A small sound classifier, trained from scratch.
Model: log mel input, arch transformer, moe top_k, layers 12.
Training: soap at rate 0.0036, 15200 steps, batches of 128, held-out accuracy 91%.
Data: trained on simulated modem signals in the audio band, 78125 training examples, 24.9 epochs.
Rows from block 5 of a small sound classifier, named by matrix and row number. Rows with one number within an expert belong to one neuron, the router's apart. Each number is 500 + 50 x the weight over its row's rms, rounded and kept within 0 to 999. All counts start at 0. Numbers have three digits each.
After each expert's rows are labels from the 100 clips, of 14976, where the router gives the expert most weight on average: "top examples" is what is common among them; "loudest band" is the band of the loudest frequency at the time of the peak. Only what is clearly more common there than usual is listed. The data: simulated modem signals in the audio band. In brackets: how many of the 100, against the usual share in percent.
# router: router (model.blocks.5.mlp.router.weight, 16x128, trained with AdamW), inputs 0-127
# up: expert up (model.blocks.5.mlp.up, 16x128x128), inputs 0-127
# down: expert down (model.blocks.5.mlp.down, 16x128x128, transposed), outputs 0-127

# expert 15
router.15:519525468517414471575480472420431455475469437480410459504505590444536575535528446545511489437525534472405443576529451542558524439434475536470572509550581598448504521426457436483560477531560523602559481530430453509533505500587572486497522409531482464525564605484572525478491423501470532469500536457526602405474515522533472512589449567454425574506481532540553514465572496553572530472494
up.2:539450565474536502517512505509397490496533476469553450507531489552500389469553526396517461429563439539524567545444450611433478533545569444395467604579461478515496490587571495450448519505521454514465549447462597512534440430490410494503532537454588585427519478565452483490516448412481439531518489540517490511494492547556524542557427427399532473548499521568461483589445500536491412506480
down.2:509458452387498488452536516506535558507467492499528535462565458486450532590598584534556485408522601459484477492559484552534496454466565559454512451442569472420484545515530573543457488518485448545587415510456465411464540525448532440507446385528445608571484564418606515514489458540429558473534496489531566478481464525442502553568516563513537510493477482462341498503592509497535488513484
up.3:574446468528519485465480498557389472474491607474607473452491486452508492463471506553451469524382529471568527391548412558501528503477526571479444476492446570466527511590480539428569505517507503501428577474561481489557466448516492477543503534447473379596456434509538460505469576493455477513511493500506545594465479447452590492397547537476547438466495545531435503493478556334563485491515
down.3:482517413455566513634470563498496510547616525521422442507493536539422429525537493439459511480533445468478394538557632427491524480559477525497591505448544479495499569533443544484448574398502524548555495484510556457397541560470510484483476477431491505510494458358432494505527544518396513555493458480504542523521465491445538521519565536544479488517449495470531519461616361489508479554491
top examples: FM speech (49 vs 6.5)
loudest band: 4000 to 8000 Hz (69 vs 39.1)

# expert 0
router.0:550536451563438509534484515430480474521447414403461450568512485398444567591537431469490431430444477437436420528467494536509470448499564557556469541423538516464483526467517432556490453444500553524485490506446502422509469517581609527504585459473473456468486590452574566490464455529471569445481427481516558415420549539488493543528459509463451586421443452445571593443490443532497510437533
up.0:443507557487545486365485518488481513475491421475428475530529535514561455403495517471472496534382484475459532401448475559431442448484481450574466493428548487463436574462522487527560511473461433646475449482401526422509545485497520480581438548480537499453600505576516462461424544537551482530458431545470395488520442532508522517477505539529448480610566437520429509443478437550572491554525
down.0:610556466436560473538521533449529504476531568586487598502434550497514508497494492504592545430454497584563562514530388473569530534453487472473493484487340546445552520473552443478469540485432512431498557605607462619489465498512591527466509538541542446456539552437535489555496448464496570463478540526586549472507505521511496535370479512524476481537437491441521458447485564553453482454475
up.1:564472505547622476482583527552508510517474491454576517465493460554509543492478527445448453540531480548489560467501533499406556513592471537498475542528477529427496542538569576623542618475474520419496500539503576499456464505388543491539465508520462650435526419468508518500497495474445545435522520503558400562520493523505446526433513582523469498621441491517542459576590512534397484555455
down.1:520518529561387444474467405520529505455467564512500498563538543477452499499444493505556482485555521522584428479488535567597467547525536488402481424514550552516561537370563594451530480582541599505459479483542532517450519472449493498507553458595564421508515490381441507476498488477514369590542539496505469617497510517482600521533487448459526503533590507511435413480509547496509580532501
top examples: burst (100 vs 30.1); 400 baud (70 vs 17.9)
loudest band: 4000 to 8000 Hz (78 vs 39.1)

# expert 4
router.4:549481533526467493570489389548416505466512525462467557434455576558411465527456444523515486466514520518483508522465514550411521460571494554529447450507489566478506519630465580555444468520502557429464465476557442482464470560444536518570487582537418517572497444473427538627517548420482573525496605570539450462505472439432514577541415576455531472497479428523473432427433494493460449457465
up.0:478515488450516485520517422468492464471472550405495588438533507476535591514521561451448483533528437464500424516462586444536447515498452512489433522495510513517455526621429513491422505489500504558509484485469451565422550537498484398461426385524510530432576466481396509499552417525556487485601513418428521568549465520431387509486475531489371506530449472487543496495420546512570464415408
down.0:550488516567501560518499470565451544490533462474554547480530415540551520566444539434433492548507497555548453557507431525511573440514544538596510521478577471500572481401478540558515465453486571445423489506459458434497469513516606590568618575484490408465472549548561571537476484405531440478481445461504592493514526491532490559532512463478444514350453502445396503568480489525417450490484
up.1:444538489568520447509526439481510518568511538373421568442479548587536438460460589540512575486502434395419547537520548450411499538477498586561521460533490518531461466482555563506516520505350489508406641504523584518475472567558459464600517596504397472447514507490461495523421498505454531514527510428455515566510496529461497442424466502589483462437496502509468503499471477511485521470440
down.1:545457490479477513494448520501529482384493531553523473508510545517469511514532512569579462475519507584538447495453513571480440507519471483339523493455521544477575489481411521388580552533568583528616469520515499524512528458479587493504482352466530556613469478560502510569568488548585498436493492511505411458474493450449587500539512587481557440615513551573504491464487521555532454498568
top examples: burst (100 vs 30.1); 200 baud (52 vs 17.4); 8-FSK (44 vs 5.9); modulation: 4-FSK (31 vs 6.5)
loudest band: 4000 to 8000 Hz (86 vs 39.1)

# expert 14
router.14:428432460462485428438587552444509515539547464485464490429472462496559478475519441536515534447517577598492444544532461415507515414411516505436582427436475455424575516466468454430462600493424492566452481559471438506400431402414543475476567435532528550460469515506517527429461440506521513426390485545470499586443410454428513513479536546435507485557472535485486470548537459522466475457491
up.0:495514526384412512535457504484505533428577438534508451521537471416474518583407486375478578570528520436447443514520497461491449547486461451451561563490441499483524573523475611541550468476455555497459461454501558499564478526537503542467531439374477502538585471413536450489529516420485555466550498529425556515551527441534422519592476489531542408440493533511476541548450437455607566486531
down.0:613530576434449532389477572537495487436571494429503449528502522531406542503551553477538479493495383472521536492483548485515506557549521490632477539499401524539512485509489556454503520488541593520440525471469500492442507541487540428526479485574548619512500422484487466493624554471521423499545492512486480477601585500498534478542453511607484408511489517396416441561459465513501488412442
up.1:497580545520511512481485477435500564408551540528467469510556471442533574536521577462432467558457415466420446457542487515501434462499545372463572456509546554498525512535465518498551554528559465573570560488436455470513434477498443592558514474430483459511630470501545466504504437460419433533559476424482439465530489501479524554534533504561573502452420532463531455479441373477512572514363
down.1:431527482515442477436431417428501432562463490495448507439457552505557475543530483427526523537405560501482535432423498492470607577445522567448527547417520490445515526504527515541571429590455497488560440536496534584445512481575597536370575497468571462452471443522524457373494566472498383503590452544539499514474515465485480464497466555538541478518439458547466458479525468532442414492483
top examples: burst (100 vs 30.1); on-off keying (72 vs 6.2); 50 baud (65 vs 16.9)
loudest band: 4000 to 8000 Hz (90 vs 39.1)

# expert 12
router.12:497535569478467542575530460541599465475545471562561521456538573470598471548508570458430578513550441457460462574549454575551439562431451510491583445563493479591516470443469461449535536447484436591559506454561475477584479485514528541568519501446559452534594528467522447479482563539489529465543523451441550538565483550563570528446455415575550453518497559539577486507463432579565554503562
up.2:444484545378462540466543539481443549441468549460496441487490489432558550538424467546547496432516495476507529421453476516482410467477485391616454498478479470592511487527482428520482510463518464520577484535482455429472565451525485460488577383441620516405418488444515513474494484480466517551500473499537510417380435467446492522571512546483486506577542544462527441439588525420461588559550
down.2:469534417586520600503547499563568516548441440459525521450522439433466536485477469499588417541462525471546541544433480394417521547493498493590538417557473433506449603430490467532527489506522518558475536492593487575438505413601499564565504535470481515526464490503524577522373483438466540497493416427496476603431465449516502468524510505503508589443586445466553545485475592508528483485499
up.3:473475473517490605524504526581560491505508514560404557537597526596555492524444547504513541534519493553503483469535429479505451485490476562445424503538566580568494554411418508496599599482475441527489489479491490438582474469432506548540602542428424523481385472510562444484347501460446462546559454507548492459487410493563512554504546499526562552508519511466556516572525507518382466479514
down.3:558426531449522547504559522497511578544494527472469464464387431536498544517478428432464461594551545491487544526496561536552463586579579475437590495455570482578492416447534441535503470549481408423432574511421462455441476510560513554455509531473481408436459529488495543488586577544521463456527513403541549569482502505515516428511411499466555442505494387526510490429541508508549590558539
top examples: strong noise (57 vs 25.3); AM speech (40 vs 6.2)
loudest band: 1000 to 2000 Hz (27 vs 7.3)

# expert 7
router.7:543462536468462505572555481511578433499569445538559469447485547510508489515564557468411612463603526473411453583552500607565460545397500547454579472542504418520543466474474454456496521466499482572518468509551437539510464560492548474547529457483565513565618537495572521502508534566474548438471500509372576523505524477562523466461447467495555462510453595555584483507495439552530597449533
up.0:427498548494497471478481518479481441548532575572460500517511445410435521500429457488612447440503469460507526462548565464529430515446517527525410621444508429519567489529551461478495468497595440576549569477474460475500547462427601431494491462589533529517512428483494608533595570565510453518470540478564465437523585559445449489530490555539424482459436499560554491497614474467453473567555
down.0:532521530486526536502571516507520443431514556445451440417557456522534490540440444511461494553461503489457434478544500523412547514546460496448501435526513460458498555519528635405473499527635471528537439536517474505455554596556464427363411459521607504495594587509504502589485416436542529418472513469531538458515508475500470520464550538466558553642425449533531525526458481522524468485503
up.1:488472504384437443502545467499517525426506508502509490453519524495450453554563549511440466569390582572478499511473439420478572564469456538442582483464461462491525490558512507398506463473529487512574472433519496547479581443453442508534412473499475507473502562372538501445537515433465480387504489516597553360522445461443556551432514492572474456530534555400400536515550488491549472502548
down.1:536498545475413473528429488480510485498457527562422506546434470517539549588485588478501505455526578502487536496440562494461630477490451457474582518526506477531450459462490445516500545576467486496485574439483572499600460490570506516494490551538512510643516539556523499510470520481433467651530492586557473551518528451499507428461587507570581573495598382511465606500555468443533473567495
top examples: fading (83 vs 30.5); FM speech (28 vs 6.5)
loudest band: 4000 to 8000 Hz (70 vs 39.1)

# expert 2
router.2:555543505543519461532385504520495398462488599515514499556522520508528568557499493438571554488501524472544460446445568484558449474532534535462486533544483505442424578449555503520546419424470533439555453498444545600556590565560490491411432477502420590513483535442558539488505539510430471472609495437545463417574562562561480520524471503435409524552544450553473500462603487592487497467538
up.0:542475517519429477484561576526564503478520539501503467468631505491551462450451482518437482444473541614512451452533421515327489501450541435528475562529476494448493386418425501468461539475495472454590570562492475506480443553536445543524508416399596473496554437563527385510523460533510506481509477521467467491419418529559415535481503491531513573504522513515567437536476471425519472481416
down.0:463510538519580534453422536498501536464552408600451438462466503495442458487412548532495419559443523501541498551552582542559558484508542503502542529425520446547626434481492456484605560467518496433445470462454458466558598435433553504471426486441424420502362521550443502483478520533519526521538519444432516517543458526508476472462534453526574474530428523383490446391532474466544525527522
up.1:486439472538431468548451473500514447548469523544403544416450476604460509525477545481451475492538580530452513523489455459464474487455452498495501500495471565449481480438509579492426555487498403473433491487544534517482519496410529442534623536532466501550538500479564464493397503556396659513444476600532464521554476471494611502505543544426504463602428472505533410438480462478491528375475
down.1:454538496536569480561479505508530558507418487413499528539502529454568490483468521556473551540497467517478492467466544514502423632534571509542485516465595557557387520568508475591386414479552534540395472440353536421506486532495456516523485487522532559414559496432558425508433464511546522518475472460456500556563456523510459543431385477584476483495511537474558488539540548462508614532527
top examples: burst (90 vs 30.1); fading (67 vs 30.5); OFDM (60 vs 6.1); chirp spread spectrum (40 vs 6.1)
loudest band: 4000 to 8000 Hz (81 vs 39.1)

# expert 10
router.10:526490545459433498569560456490574439509559444572519480423554560454581532540554569483428580493574491441433464555554469580568475553429462499452592439535493446585548435452459460443552522443476435581550450486526508537531487529536554517529553476484597458542579532443570514514517515573493570421497484507419545530508500536545553491522434447548530463515418551555567506495467427567576575483543
up.0:461609520405484545459497406507454520408464505602506478495464492483465484485471519454505449428473573456568473433494401511436491490521528534507571526479544495537522529462493390483469493562531444481552542603529491450470548437462548489445481498474423444529589487483505466523531486540441580600476505534586461542625417499536518495591490647464555550476497514535491514438547464504391520577503
down.0:514511519475495422581502477518505467554450541436562458503467473422457465454496599551505488523610493488569511476455468479537480443511500529545520475492425522531559518561395526564512444541467392574599555594503476542525576558432579530518486502445494483461523477542524520472499591396480564401549605442560495428519471452400541455527490535492574427561464456543437594532496506446575496535505
up.1:522524554560542435462488461454546546458470436426539535526468403484512446491482458502469534520529479535547558456414532472488470528521523539342443512503408585522465446537506514535492451428487432467456554438470400435445521545368481526479495506475501591536452563476538547433501503520458572375491413407434431540472467445594431510473511509507536533553399472520451504520560564520474447501509
down.1:427484442503557472577505599347465394591422433450384509525521397514577475411522450453557472568524537455490477524554544540473605517518454458476490546505473430512526575536502435520413526442513506509509501571463531501480532487553393510505476541484539529566548451556507533530515511535452451500493446519529475559445613548497466400438527574490475417504559472498461510454530528482529552498545
top examples: fading (91 vs 30.5); carrier: 1.5 to 2.5 kHz (60 vs 24.8); 100 baud (40 vs 18)
loudest band: 2000 to 4000 Hz (74 vs 33.1)